A small contrastive image-text model, trained from scratch: text encoder moe soft.
Rows from block 2 of the text encoder of a small contrastive image-text model, named by matrix and row number. Rows with one number belong to one neuron. Each number is 200 + 40 x the weight over its row's rms, rounded and kept within 0 to 999. All counts start at 0. After the name is the row's rms in percent of the matrix's.
Before each neuron's rows are labels from the 100 texts, of 14848, where the neuron reaches its highest value: "fires on" is the input token at the peak. Only what is clearly more common there than usual is listed. The data: drawn small creatures on textured ground. In brackets: how many of the 100.
# fc1: MLP up (text_encoder.blocks.2.mlp.fc1.weight, 512x128), inputs 0-63
# fc2: MLP down (text_encoder.blocks.2.mlp.fc2.weight, 128x512, transposed), outputs 0-63

fires on: "<end>" (100)
fc1.191,098,151,269,161,215,129,178,182,243,259,252,239,214,206,151,180,226,204,222,221,190,257,174,210,234,201,223,179,231,131,241,159,178,192,128,166,189,205,265,167,175,231,207,295,230,252,216,197,191,188,196,229,221,136,91,225,145,170,187,199,283,155,258,240,161
fc2.191,052,250,124,213,211,252,229,226,175,185,158,190,224,203,272,278,218,174,167,180,282,155,155,156,170,192,231,289,203,172,136,208,222,223,291,207,171,196,99,263,244,144,189,102,170,220,166,204,250,196,203,180,160,192,235,171,239,231,219,217,141,237,182,165,213

fires on: "spotted" (100)
fc1.76,113,222,207,229,187,260,242,292,204,188,224,184,212,241,211,206,153,200,198,147,184,107,248,208,137,157,213,231,112,244,140,224,191,211,194,205,186,191,209,235,162,154,200,121,269,164,184,150,223,188,213,193,218,224,289,198,234,231,191,231,166,188,158,122,234
fc2.76,073,194,152,186,214,148,221,117,208,263,180,159,216,145,202,192,294,219,198,215,214,277,133,196,313,141,159,173,252,208,179,230,230,256,239,247,229,243,226,139,257,218,247,295,211,197,236,303,157,192,176,133,170,206,174,186,142,159,185,107,223,190,235,259,187

fires on: "snail" (65); "crab" (17)
fc1.246,129,147,223,166,145,142,203,258,212,156,193,154,239,230,169,122,267,187,153,167,184,120,239,209,197,205,186,236,181,183,173,187,205,270,178,170,196,180,204,185,192,214,183,256,274,221,196,154,291,157,234,185,159,107,218,262,192,233,269,193,191,237,207,216,222
fc2.246,067,252,159,223,265,212,187,176,215,250,248,252,215,156,277,286,214,207,242,242,216,282,135,179,181,183,210,163,215,203,211,252,216,163,249,220,240,205,182,181,258,170,206,150,122,200,217,182,161,206,174,206,181,230,166,145,228,150,179,161,184,191,230,207,154

fires on: "plain" (40); "teal" (23); "grey" (20)
fc1.97,058,239,233,287,245,221,218,220,203,209,150,170,217,253,153,214,205,182,193,203,188,145,236,222,241,212,169,221,198,190,201,213,160,280,265,230,231,166,225,139,217,213,143,179,193,129,196,238,206,191,112,181,178,167,187,201,169,315,96,264,222,202,248,201,178
fc2.97,037,183,205,176,176,144,129,146,221,165,209,202,135,151,219,177,197,195,176,159,218,189,238,224,143,164,220,176,242,219,210,206,248,108,166,206,240,239,197,217,113,182,210,212,182,211,271,148,177,191,236,224,259,222,196,206,221,79,258,103,179,162,178,216,202

fires on: "crab" (19); "snake" (19); "starfish" (16)
fc1.248,063,150,231,239,243,182,144,166,220,266,234,187,239,189,181,220,234,154,225,226,165,263,147,199,266,262,204,161,232,190,249,139,176,215,176,233,250,193,209,165,168,210,211,220,195,227,174,224,148,200,151,236,262,178,124,246,154,273,138,269,248,172,271,241,164
fc2.248,034,277,221,182,165,243,225,205,181,186,175,213,188,169,198,157,160,241,171,176,263,101,216,205,184,164,175,262,225,219,158,212,243,165,207,175,168,235,181,247,207,198,179,189,226,190,240,211,231,242,225,132,149,219,236,165,210,91,248,134,171,217,71,191,275

fires on: "snail" (76)
fc1.127,041,224,191,195,183,209,197,250,186,169,252,210,211,153,256,223,125,217,196,240,220,222,185,181,192,158,201,189,137,197,172,210,197,184,196,203,202,212,178,273,246,199,258,167,191,198,248,201,260,135,238,181,203,217,168,178,247,101,243,127,179,207,116,179,188
fc2.127,025,175,219,211,192,207,212,146,156,286,177,228,225,218,136,184,245,203,224,174,209,200,164,203,244,165,218,209,243,230,241,177,212,235,189,141,131,203,207,139,161,178,168,246,143,213,122,199,149,235,170,257,226,185,218,242,174,329,190,261,199,245,268,199,192

fires on: "yellow" (100)
fc1.368,168,224,200,224,165,193,217,176,201,257,255,140,156,244,186,213,165,144,263,179,180,298,186,207,240,294,229,183,275,195,200,193,221,154,174,225,128,166,132,180,156,127,140,180,240,143,192,140,203,227,230,180,170,226,158,260,212,248,251,207,152,195,251,274,262
fc2.368,124,222,118,150,213,202,275,274,202,155,192,147,258,181,206,197,261,252,209,262,202,121,194,150,195,154,218,215,148,129,179,222,209,270,248,207,232,262,213,227,211,196,271,153,174,180,236,229,250,135,230,216,240,169,183,184,185,162,126,227,201,245,185,126,183

fires on: "plain" (71); "brown" (19); "purple" (10)
fc1.213,182,124,192,198,202,203,172,195,187,198,192,248,292,189,184,176,218,154,194,202,194,79,203,155,258,204,153,170,174,239,196,149,207,299,179,191,214,197,263,216,209,256,218,208,219,282,195,238,243,222,164,206,198,167,122,233,212,159,127,253,258,217,241,165,119
fc2.213,087,273,212,189,253,185,243,243,221,175,159,185,133,171,190,251,222,211,165,212,235,297,178,228,163,152,249,212,251,184,212,290,187,133,252,215,224,194,99,196,166,156,201,198,149,128,240,205,152,152,245,185,186,272,298,174,204,241,215,140,218,174,163,217,222

fires on: "caterpillar" (40); "purple" (23)
fc1.317,096,221,186,155,123,231,227,110,244,295,223,143,226,125,248,182,190,282,176,227,248,277,158,232,162,206,152,197,125,232,133,168,207,229,178,186,219,225,208,222,206,152,290,203,215,145,217,167,219,175,182,193,189,190,220,228,220,208,214,203,200,219,216,110,201
fc2.317,095,188,217,178,200,227,178,136,160,264,245,223,254,210,229,249,243,175,234,175,190,200,215,206,210,227,270,196,215,226,210,183,289,182,171,152,206,167,89,180,204,192,156,241,181,292,170,220,183,192,169,216,168,191,215,192,181,157,165,205,202,166,160,244,158

fires on: "plain" (100)
fc1.492,149,160,203,203,173,171,199,201,218,159,205,242,279,221,129,188,212,186,188,230,210,141,241,188,254,218,176,191,181,202,179,191,231,230,171,213,209,133,260,176,203,210,195,201,200,276,219,230,254,202,134,176,220,179,99,193,180,207,107,227,188,233,241,197,160
fc2.492,097,246,231,204,310,224,204,193,218,265,150,201,146,143,221,172,222,260,175,194,204,240,195,217,177,114,149,181,193,239,225,272,183,196,256,225,255,214,102,189,134,187,198,204,237,148,229,199,177,214,257,175,165,235,262,193,240,186,229,209,228,206,152,261,186

fires on: "yellow" (91)
fc1.93,064,218,223,238,236,190,197,149,168,195,162,150,138,184,214,245,168,203,202,145,142,269,231,247,180,260,211,234,241,166,213,249,211,129,132,189,142,223,266,176,130,135,205,109,198,168,231,203,199,200,184,163,263,213,301,205,187,269,170,230,234,191,215,211,265
fc2.93,037,228,173,214,194,175,214,227,210,200,193,267,211,203,234,127,205,183,157,235,187,158,210,193,283,148,143,119,167,241,152,207,221,278,210,205,229,215,106,187,236,267,211,276,288,198,187,173,187,145,222,231,151,180,149,198,148,190,234,164,184,188,191,243,109

fires on: "a" (100)
fc1.245,123,130,180,193,223,216,216,212,196,218,174,210,186,170,194,140,223,237,185,199,134,148,203,229,191,206,213,268,150,236,225,117,132,211,166,181,177,177,191,250,236,211,190,185,119,220,175,204,192,200,317,239,225,209,176,174,152,164,200,228,225,179,228,176,194
fc2.245,107,222,197,259,251,174,200,200,235,182,213,180,180,299,136,234,234,229,267,156,214,171,193,260,160,271,196,178,276,159,249,245,208,223,218,182,260,211,217,187,217,159,166,235,200,191,271,217,220,165,146,208,157,139,194,189,236,202,177,88,148,230,204,212,286

fires on: "crab" (40); "butterfly" (36); "jellyfish" (24)
fc1.436,121,228,209,181,170,211,185,201,145,218,171,301,209,167,205,204,177,235,136,245,181,169,233,251,147,249,225,236,163,232,226,176,136,259,223,236,245,128,207,210,162,225,182,155,210,145,252,159,194,175,219,218,183,152,111,167,243,213,130,304,207,227,246,214,119
fc2.436,195,226,197,194,247,138,230,170,212,173,185,164,266,207,272,121,165,182,276,225,153,186,195,180,254,226,187,136,159,207,229,244,225,242,222,132,226,225,183,213,207,190,200,249,239,219,175,205,169,188,167,195,230,215,249,319,233,210,179,123,143,174,168,234,194

fires on: "spotted" (57); "scaly" (22); "plain" (21)
fc1.149,124,192,167,188,176,209,221,177,196,277,128,207,171,144,160,198,216,214,200,211,205,271,156,254,172,212,243,264,224,146,135,218,242,175,260,206,163,201,186,127,177,138,252,197,181,177,189,124,172,181,183,267,223,152,195,139,206,209,204,166,255,248,195,271,247
fc2.149,113,189,223,110,180,178,207,279,196,187,222,223,183,228,190,195,228,216,155,252,270,74,210,189,211,90,252,243,239,235,274,195,198,210,125,180,161,211,191,223,179,285,183,164,188,174,196,220,193,241,175,216,146,191,170,236,227,160,230,236,126,153,236,110,160

fires on: "a" (100)
fc1.250,072,259,223,161,206,198,176,179,264,228,202,168,185,153,178,259,181,247,259,169,189,324,238,184,241,242,252,258,260,112,217,201,266,132,131,183,166,175,163,125,204,118,239,235,203,215,199,180,149,198,159,164,211,231,162,177,150,185,201,152,168,155,196,259,243
fc2.250,042,155,171,170,174,218,199,238,154,166,213,249,180,266,207,154,182,132,135,233,177,104,173,209,137,204,186,172,134,259,186,190,113,242,252,203,177,198,252,255,228,278,174,179,165,207,182,248,258,275,298,221,218,157,252,190,207,213,196,235,252,227,214,167,175

fires on: "a" (100)
fc1.229,051,160,224,223,217,162,185,210,185,179,196,245,217,260,190,186,213,184,167,227,179,178,206,220,202,259,223,147,241,147,207,234,185,252,273,159,213,157,208,225,210,252,213,218,234,187,199,173,249,185,214,202,174,146,134,184,183,281,225,283,209,237,290,232,152
fc2.229,044,206,129,175,166,184,212,250,219,123,218,177,239,212,162,197,191,143,200,219,154,205,248,203,203,163,236,251,145,190,235,158,171,114,139,217,149,223,136,218,158,169,200,207,139,210,261,210,193,266,291,277,258,201,186,228,184,180,202,213,144,134,203,203,233

fires on: "yellow" (100)
fc1.12,040,181,216,223,212,256,197,187,169,208,265,237,155,200,293,266,134,183,217,204,193,187,179,161,221,246,190,211,176,127,224,210,206,200,153,219,217,186,125,172,233,251,223,231,180,247,186,256,291,181,229,264,231,174,225,165,150,138,164,211,255,206,189,255,199
fc2.12,043,194,166,256,157,148,241,162,168,241,149,173,216,188,138,146,230,175,165,194,224,181,213,281,229,120,232,179,208,212,222,200,210,196,223,186,192,239,217,202,202,117,177,180,237,150,253,196,92,208,153,245,218,184,168,205,228,207,241,210,154,224,233,223,195

fires on: "a" (85); "crab" (15)
fc1.319,085,155,247,253,255,218,275,201,177,221,171,158,166,159,203,202,213,224,198,160,184,177,208,173,220,204,198,215,157,203,269,112,139,226,174,219,172,139,169,210,285,240,229,225,131,185,172,223,181,178,247,186,223,212,142,170,131,229,174,197,183,168,259,191,176
fc2.319,081,175,228,207,212,130,207,176,196,221,202,202,210,161,149,211,240,245,228,130,270,200,158,279,194,267,134,171,223,269,259,142,227,198,216,171,232,271,140,209,162,171,177,239,275,197,215,192,201,196,145,159,121,215,225,229,241,207,239,110,193,215,168,188,264

fires on: "a" (60); "yellow" (24)
fc1.343,083,198,229,167,150,165,182,185,261,203,205,167,150,187,192,198,194,204,213,199,175,340,188,200,194,295,216,221,294,166,207,199,249,124,183,176,157,176,173,163,212,105,199,248,209,224,193,163,141,256,191,190,154,211,140,200,193,243,265,168,185,198,262,331,235
fc2.343,043,164,174,195,208,186,224,248,167,161,202,236,214,244,205,167,209,176,133,214,218,87,249,208,181,117,223,174,151,213,211,199,145,262,221,211,233,202,182,227,180,245,200,141,239,198,182,253,288,213,225,226,266,179,234,180,164,175,148,251,216,172,184,128,199

fires on: "crab" (56); "jellyfish" (38)
fc1.31,079,192,175,187,131,203,121,176,259,138,206,152,237,64,202,177,192,235,300,242,162,176,250,197,223,210,193,260,205,164,198,137,220,174,222,176,255,223,192,288,230,203,152,175,186,252,209,206,257,249,228,201,226,211,156,187,221,164,255,186,243,238,211,256,203
fc2.31,071,222,223,193,171,200,196,187,138,247,224,217,230,260,147,153,207,202,118,188,210,205,240,193,159,200,248,161,191,158,232,237,183,155,279,244,135,215,228,186,151,214,194,180,203,175,179,242,117,157,187,198,190,163,142,215,205,207,201,224,174,158,209,183,206

fires on: "snail" (54); "brown" (10); "orange" (9); "red" (8)
fc1.404,116,145,165,122,195,127,117,154,172,241,175,194,213,122,231,183,285,192,175,189,188,264,174,265,220,262,179,213,213,197,223,173,172,214,180,137,200,210,182,205,156,224,215,209,212,257,170,187,225,194,260,193,262,144,243,202,177,193,210,145,252,229,187,228,205
fc2.404,054,305,220,276,233,245,261,233,295,178,231,240,167,256,199,228,169,198,218,209,204,150,172,135,176,131,217,211,218,217,193,201,222,186,242,270,169,187,152,204,241,206,204,168,223,176,211,194,214,200,128,178,141,208,143,202,213,200,185,218,171,167,148,229,228

fires on: "<end>" (100)
fc1.408,070,176,206,238,284,299,184,203,185,231,208,204,217,167,251,197,216,195,223,164,200,218,164,217,169,159,261,193,147,212,216,212,194,200,200,209,203,218,171,252,132,221,195,146,197,142,152,192,117,213,215,172,274,219,242,142,166,180,213,220,218,131,146,170,172
fc2.408,036,260,230,146,130,150,243,143,188,166,177,182,191,214,163,180,206,218,194,228,190,204,236,179,229,227,144,209,267,220,149,159,201,207,165,200,166,194,221,160,302,188,214,263,205,232,290,208,260,173,189,249,153,189,149,266,221,229,169,167,159,270,228,255,197

fires on: "<end>" (94)
fc1.120,084,207,173,218,218,277,187,163,192,202,191,201,146,144,245,196,164,123,260,168,229,253,184,219,216,222,197,171,249,239,174,218,198,153,193,241,216,188,183,151,160,159,185,141,229,113,183,180,109,245,183,251,240,254,223,230,193,239,215,199,184,174,253,164,289
fc2.120,053,130,219,188,165,125,189,234,205,179,179,178,216,227,215,228,223,227,146,250,164,191,225,182,217,159,179,203,207,204,203,187,232,207,161,207,256,172,191,193,222,261,304,205,164,221,211,243,239,184,258,199,156,174,188,156,203,98,188,187,192,259,204,201,129

fires on: "a" (95)
fc1.435,130,251,306,217,172,139,146,160,196,181,230,265,167,193,143,167,190,238,216,231,264,181,202,204,136,191,228,200,310,196,218,178,205,194,240,242,216,204,157,225,145,155,195,161,226,261,214,203,227,113,141,204,177,172,178,156,260,289,171,186,233,213,194,198,221
fc2.435,132,285,144,197,219,183,113,189,270,300,203,218,196,277,172,159,264,233,199,151,167,137,190,211,203,160,196,216,247,173,191,209,239,241,189,232,196,249,199,198,248,150,172,156,164,209,190,229,211,233,261,199,223,211,252,173,201,174,184,176,170,214,206,160,159

fires on: "spotted" (91)
fc1.461,107,197,220,243,166,216,263,218,191,176,263,133,130,277,185,212,114,164,172,144,205,209,232,176,161,263,240,188,200,216,194,251,202,158,178,161,193,159,195,209,240,141,200,169,202,155,161,177,165,256,242,121,231,214,284,183,197,267,191,215,129,188,199,211,223
fc2.461,091,202,162,209,233,197,223,162,173,239,152,186,223,125,222,153,267,276,235,232,231,249,169,214,221,98,159,203,191,140,202,186,217,254,221,253,258,260,227,177,210,175,198,185,249,195,256,170,226,185,113,196,147,195,122,224,261,181,179,220,235,201,219,191,170

fires on: "yellow" (84); "pink" (16)
fc1.64,079,192,231,187,203,194,232,238,143,212,248,241,206,187,270,221,134,176,234,246,193,126,125,160,227,183,178,141,179,236,199,194,195,217,162,243,209,210,174,156,201,244,158,207,159,160,155,250,241,160,209,270,203,182,190,226,207,146,131,253,261,246,222,221,187
fc2.64,058,199,150,258,184,168,233,174,156,260,152,148,211,222,140,200,217,176,178,179,192,222,249,270,208,140,261,244,246,187,250,253,198,173,266,145,204,152,204,174,237,107,243,161,259,139,217,181,136,221,204,268,142,205,207,183,211,202,212,213,171,245,217,187,188

fires on: "a" (68); "fish" (32)
fc1.372,052,199,191,177,174,157,244,206,156,176,172,211,230,201,230,141,213,258,194,283,211,160,257,268,147,171,203,227,179,225,120,231,161,228,202,178,199,224,167,244,230,190,167,171,236,134,200,108,286,120,228,218,174,207,263,191,228,192,260,256,215,216,218,99,216
fc2.372,028,212,190,219,199,210,145,197,248,213,211,161,161,271,179,282,228,148,217,181,225,259,163,191,214,220,183,161,206,151,238,195,246,177,179,208,189,180,194,161,125,226,254,245,142,256,231,293,114,283,176,144,252,152,173,210,174,196,129,176,155,209,167,290,163

fires on: "plain" (69); "dotted" (17); "spotted" (14)
fc1.166,127,231,171,212,197,231,249,123,148,201,209,174,161,184,232,215,95,110,168,178,212,289,179,230,167,235,175,213,245,188,211,217,284,120,234,212,190,204,202,188,140,193,191,181,215,170,166,183,213,223,226,201,127,249,216,159,235,295,213,178,187,211,249,227,200
fc2.166,131,195,160,142,245,162,170,240,165,147,202,239,207,154,176,199,236,241,220,252,227,152,252,222,173,196,161,182,127,217,205,229,137,276,167,154,198,216,226,255,193,247,226,198,221,169,254,206,201,195,232,191,257,155,194,155,189,143,179,211,244,221,139,152,231

fires on: "<end>" (61); "dotted" (25); "snail" (14)
fc1.277,084,181,156,217,189,253,204,194,173,186,258,224,232,193,251,214,153,151,201,176,249,187,151,167,180,123,164,153,122,264,234,173,180,214,237,205,217,221,157,314,181,254,226,156,201,169,183,186,195,198,258,186,192,199,173,208,264,189,284,202,136,221,131,140,158
fc2.277,043,252,243,181,208,172,233,213,199,245,173,192,164,193,218,193,297,285,217,232,141,206,188,266,261,173,264,243,231,166,162,214,247,204,178,224,189,188,232,64,242,155,168,222,216,243,206,216,201,203,133,162,140,210,219,208,133,195,159,157,226,192,240,228,203

fires on: "snail" (100)
fc1.122,154,121,152,172,194,206,168,204,163,190,228,213,204,183,216,177,226,144,194,185,233,59,186,167,183,164,123,160,127,306,182,149,205,247,257,202,256,211,199,219,217,294,268,236,173,217,193,252,232,244,243,213,216,147,172,272,228,172,242,146,181,245,229,169,142
fc2.122,091,265,202,191,220,180,247,146,260,258,187,204,241,203,225,221,249,283,195,203,224,292,133,204,195,180,278,234,261,151,147,205,212,213,176,218,151,201,193,156,229,160,160,151,225,205,194,113,173,135,201,132,168,238,201,190,176,213,190,183,208,173,220,248,221

fires on: "spider" (36); "turtle" (33)
fc1.62,035,174,232,218,137,181,157,185,139,256,239,162,214,172,233,185,189,152,124,154,148,256,169,218,234,224,123,99,213,229,215,169,161,207,206,153,175,194,213,232,153,264,219,154,195,255,170,153,200,183,264,161,206,136,244,229,245,240,251,197,226,284,175,245,239
fc2.62,022,240,191,227,259,220,229,198,257,181,177,269,158,206,166,226,258,252,244,249,234,150,200,202,167,188,295,254,201,201,210,200,228,206,216,253,208,213,126,186,250,114,203,230,236,180,221,265,178,212,148,194,169,231,126,197,146,166,203,181,173,89,194,224,170

fires on: "red" (22); "orange" (22); "brown" (18); "black" (15)
fc1.73,086,186,234,228,305,215,196,191,134,243,195,196,209,245,220,197,244,209,200,164,152,100,186,167,266,169,155,204,168,198,224,215,133,258,240,202,236,228,271,170,194,274,172,200,191,223,215,259,268,189,184,205,234,132,239,212,168,178,123,235,309,216,192,159,140
fc2.73,042,203,153,184,133,197,196,175,263,208,179,261,201,150,146,212,145,199,158,240,251,249,174,227,175,203,229,197,260,228,166,181,303,150,181,200,213,202,77,216,206,179,197,185,200,203,191,160,141,215,201,184,163,276,148,197,219,216,250,137,118,143,206,267,248

fires on: "<end>" (100)
fc1.508,044,213,163,170,178,204,203,174,250,180,230,228,228,182,212,221,156,237,213,238,240,269,205,200,132,175,230,186,170,136,193,189,225,162,183,180,216,207,143,256,226,179,250,194,226,202,193,167,219,155,213,174,197,229,145,156,188,148,266,106,151,182,170,179,182
fc2.508,024,190,231,174,190,174,199,237,121,257,182,150,210,194,199,168,273,156,196,165,166,147,173,195,320,193,194,237,199,282,205,221,175,248,196,169,128,194,225,142,229,188,136,241,156,218,201,226,163,266,178,240,196,187,219,263,237,259,146,307,218,250,202,196,194

fires on: "spotted" (100)
fc1.423,069,258,226,232,224,289,239,230,228,182,214,178,163,203,226,249,118,206,271,131,178,212,195,142,192,120,221,239,174,205,225,213,200,176,220,258,206,212,167,236,198,171,202,164,203,135,191,206,168,198,171,149,204,244,224,170,235,212,231,235,194,142,120,127,197
fc2.423,035,169,177,166,166,113,198,114,147,202,184,191,222,183,147,139,275,234,156,248,192,203,220,236,255,257,219,157,197,237,165,184,209,260,189,198,223,181,204,111,220,192,230,237,209,276,226,184,211,203,227,254,143,209,179,212,98,204,160,166,167,220,286,242,152

fires on: "yellow" (100)
fc1.92,061,187,170,237,210,204,165,209,146,196,182,224,212,181,243,179,215,167,190,160,198,66,175,154,218,238,150,198,160,269,191,174,210,256,257,197,263,249,210,225,198,317,178,174,193,189,171,267,222,231,224,213,203,162,229,228,213,183,162,226,234,242,242,162,196
fc2.92,036,206,212,175,169,203,222,185,262,135,225,198,216,271,106,218,158,151,183,282,173,227,243,227,166,225,257,175,247,146,277,201,194,168,162,238,157,179,188,204,152,154,218,189,206,208,251,169,204,143,196,191,219,206,197,175,195,211,192,183,189,141,210,244,275

fires on: "plain" (27); "marbled" (25); "spotted" (18); "dotted" (16)
fc1.175,158,214,246,238,194,213,249,346,189,226,231,234,252,275,134,165,130,155,178,144,194,143,219,186,212,197,205,218,165,208,169,247,217,218,259,204,153,177,235,181,172,131,175,190,210,158,243,182,248,195,142,173,188,207,150,182,158,199,145,187,177,199,165,228,186
fc2.175,096,222,112,172,219,179,232,92,158,210,146,160,153,111,226,219,283,279,223,254,198,269,173,191,210,116,200,124,191,237,195,127,220,228,192,232,188,248,193,199,216,251,257,227,217,209,197,202,159,189,205,146,188,171,186,216,226,256,231,221,249,199,207,175,153

fires on: "crab" (49); "jellyfish" (14)
fc1.320,093,195,230,148,112,199,216,223,183,146,194,172,205,150,162,125,151,226,194,241,195,222,124,220,167,193,180,191,218,206,147,148,197,205,169,206,173,154,191,181,214,161,154,227,140,214,196,208,210,223,298,209,140,174,163,190,303,179,234,244,211,301,199,258,209
fc2.320,138,235,243,233,262,219,218,163,200,245,214,250,214,196,224,226,238,175,183,210,129,242,274,239,174,195,144,202,159,200,290,247,186,213,278,249,249,199,83,187,133,174,179,170,214,171,227,206,211,183,182,190,233,189,237,220,196,249,182,178,217,125,235,202,200

fires on: "red" (8)
fc1.215,091,203,149,197,204,172,150,207,228,190,154,185,187,171,187,195,257,162,165,167,237,193,163,190,144,220,221,229,162,168,226,182,183,222,216,210,246,206,184,221,198,209,255,175,216,237,178,198,208,143,237,172,228,190,219,184,150,210,180,164,175,166,190,194,178
fc2.215,061,259,213,161,162,208,208,188,165,193,240,173,225,215,217,171,174,242,258,180,168,158,261,192,238,200,165,167,274,297,183,200,251,162,208,216,177,221,172,226,194,245,167,236,210,211,223,218,208,217,186,139,149,193,189,190,261,161,236,193,187,234,152,217,248

fires on: "spotted" (28); "marbled" (24); "dotted" (23)
fc1.291,115,179,203,235,116,112,160,230,161,165,160,146,194,258,192,165,240,204,258,227,173,202,220,232,107,276,228,153,218,212,181,170,187,159,199,193,181,145,255,151,180,143,133,223,244,185,160,152,217,300,179,195,244,123,202,163,193,269,209,239,198,216,217,155,177
fc2.291,120,224,158,237,285,236,183,179,144,234,223,242,209,132,219,176,188,189,154,162,201,258,217,202,240,170,185,159,228,220,227,197,176,218,95,267,139,257,190,188,176,179,210,250,220,205,210,216,199,195,161,141,206,170,207,234,172,145,211,246,189,182,191,282,224

fires on: "spider" (17)
fc1.491,031,182,221,264,212,216,182,202,133,235,244,242,175,175,292,203,230,230,139,185,150,215,170,195,162,194,171,180,150,183,211,162,123,212,243,184,231,237,223,273,167,322,243,199,110,213,235,200,257,169,238,227,275,134,201,222,210,161,219,152,294,207,184,221,188
fc2.491,036,181,195,232,187,186,216,150,229,232,168,199,190,226,138,180,210,172,223,210,261,178,227,234,288,158,166,208,220,256,173,156,270,213,131,200,163,192,166,183,206,116,136,213,269,200,191,207,138,210,110,166,219,213,204,243,145,209,241,231,76,181,187,233,235

fires on: "plain" (83); "snail" (17)
fc1.188,062,209,197,183,184,255,195,186,154,205,258,239,302,171,233,178,209,195,207,258,247,159,183,191,217,127,217,121,132,265,161,160,170,257,171,206,245,214,172,267,168,255,186,198,225,182,171,198,190,156,224,201,217,215,158,189,213,157,223,209,182,195,160,114,125
fc2.188,032,193,206,209,228,171,183,233,236,220,154,154,150,204,192,282,221,207,215,129,174,241,161,188,236,237,189,264,274,108,227,234,216,160,175,187,157,179,228,160,254,201,185,248,108,199,279,197,142,198,218,216,178,202,209,235,205,196,205,224,224,256,237,260,278

fires on: "snail" (83)
fc1.115,149,201,253,196,179,166,196,146,184,177,209,162,222,236,294,140,200,248,238,166,243,228,280,223,182,160,204,264,236,206,199,159,177,219,172,176,177,195,224,181,254,164,241,304,279,235,156,207,236,230,117,152,223,225,232,214,263,268,255,204,192,233,212,210,219
fc2.115,231,277,191,250,236,222,176,226,202,176,195,175,277,190,274,172,213,190,252,203,247,177,127,153,225,162,240,231,229,199,225,176,250,216,212,193,174,230,261,108,187,191,165,207,254,200,202,200,201,168,224,169,200,228,192,278,193,239,156,144,172,204,222,220,209

fires on: "yellow" (100)
fc1.377,052,216,166,229,227,325,210,97,176,200,173,178,156,142,235,191,188,216,220,157,208,299,188,205,229,215,198,222,192,195,212,224,191,155,148,247,151,221,199,192,177,185,176,133,171,209,193,201,112,205,197,187,228,208,226,203,216,140,193,183,179,180,143,173,218
fc2.377,029,205,210,185,185,111,208,222,203,227,251,225,215,224,212,179,224,198,156,196,185,133,199,209,217,149,157,157,230,270,162,182,265,214,242,153,265,169,147,177,250,201,183,258,222,203,223,217,246,180,198,214,131,251,163,208,195,224,201,185,250,187,192,267,125

fires on: "yellow" (100)
fc1.219,044,223,198,141,124,131,214,141,247,185,227,170,153,221,208,270,200,209,195,283,230,294,205,208,219,246,229,165,290,206,198,190,191,163,181,144,162,197,235,169,271,158,236,206,223,230,230,178,242,202,186,255,120,197,138,237,188,246,239,160,150,253,284,232,226
fc2.219,028,195,136,292,269,256,168,212,184,289,189,210,270,230,197,133,202,251,135,109,188,148,177,259,220,187,153,189,128,141,206,218,212,254,144,192,191,184,136,219,181,202,211,179,158,183,181,219,160,203,192,151,261,193,243,170,164,139,155,257,141,187,163,144,182

fires on: "spotted" (24); "jellyfish" (19); "striped" (19); "grey" (14)
fc1.411,118,221,196,180,219,194,208,231,162,179,233,189,193,153,216,295,165,238,176,225,211,202,292,204,216,187,215,228,152,155,214,215,165,200,177,208,198,189,194,200,233,156,203,72,176,152,207,165,258,131,169,192,261,246,254,130,207,238,212,202,165,202,203,144,207
fc2.411,093,243,199,194,201,188,192,157,262,192,181,119,194,231,238,180,235,139,219,221,169,166,144,144,220,175,194,202,248,270,149,187,301,237,127,182,263,209,196,154,155,210,267,301,236,245,204,276,143,262,151,192,178,141,215,227,194,207,192,194,212,234,208,243,201

fires on: "plain" (85); "fish" (15)
fc1.222,097,244,209,188,161,184,127,133,143,254,182,222,168,157,169,265,232,236,192,186,166,247,190,179,196,241,243,178,222,98,231,166,169,174,169,197,166,214,259,109,222,199,258,193,157,237,189,189,193,233,182,238,267,132,216,210,205,239,130,184,250,231,193,240,257
fc2.222,073,189,182,195,240,191,208,163,223,218,284,192,244,264,253,174,210,174,191,219,234,199,234,237,163,234,166,238,211,227,192,161,246,177,270,155,228,138,124,284,241,157,123,193,210,259,145,184,199,137,129,228,157,186,188,203,192,168,235,246,178,199,144,218,166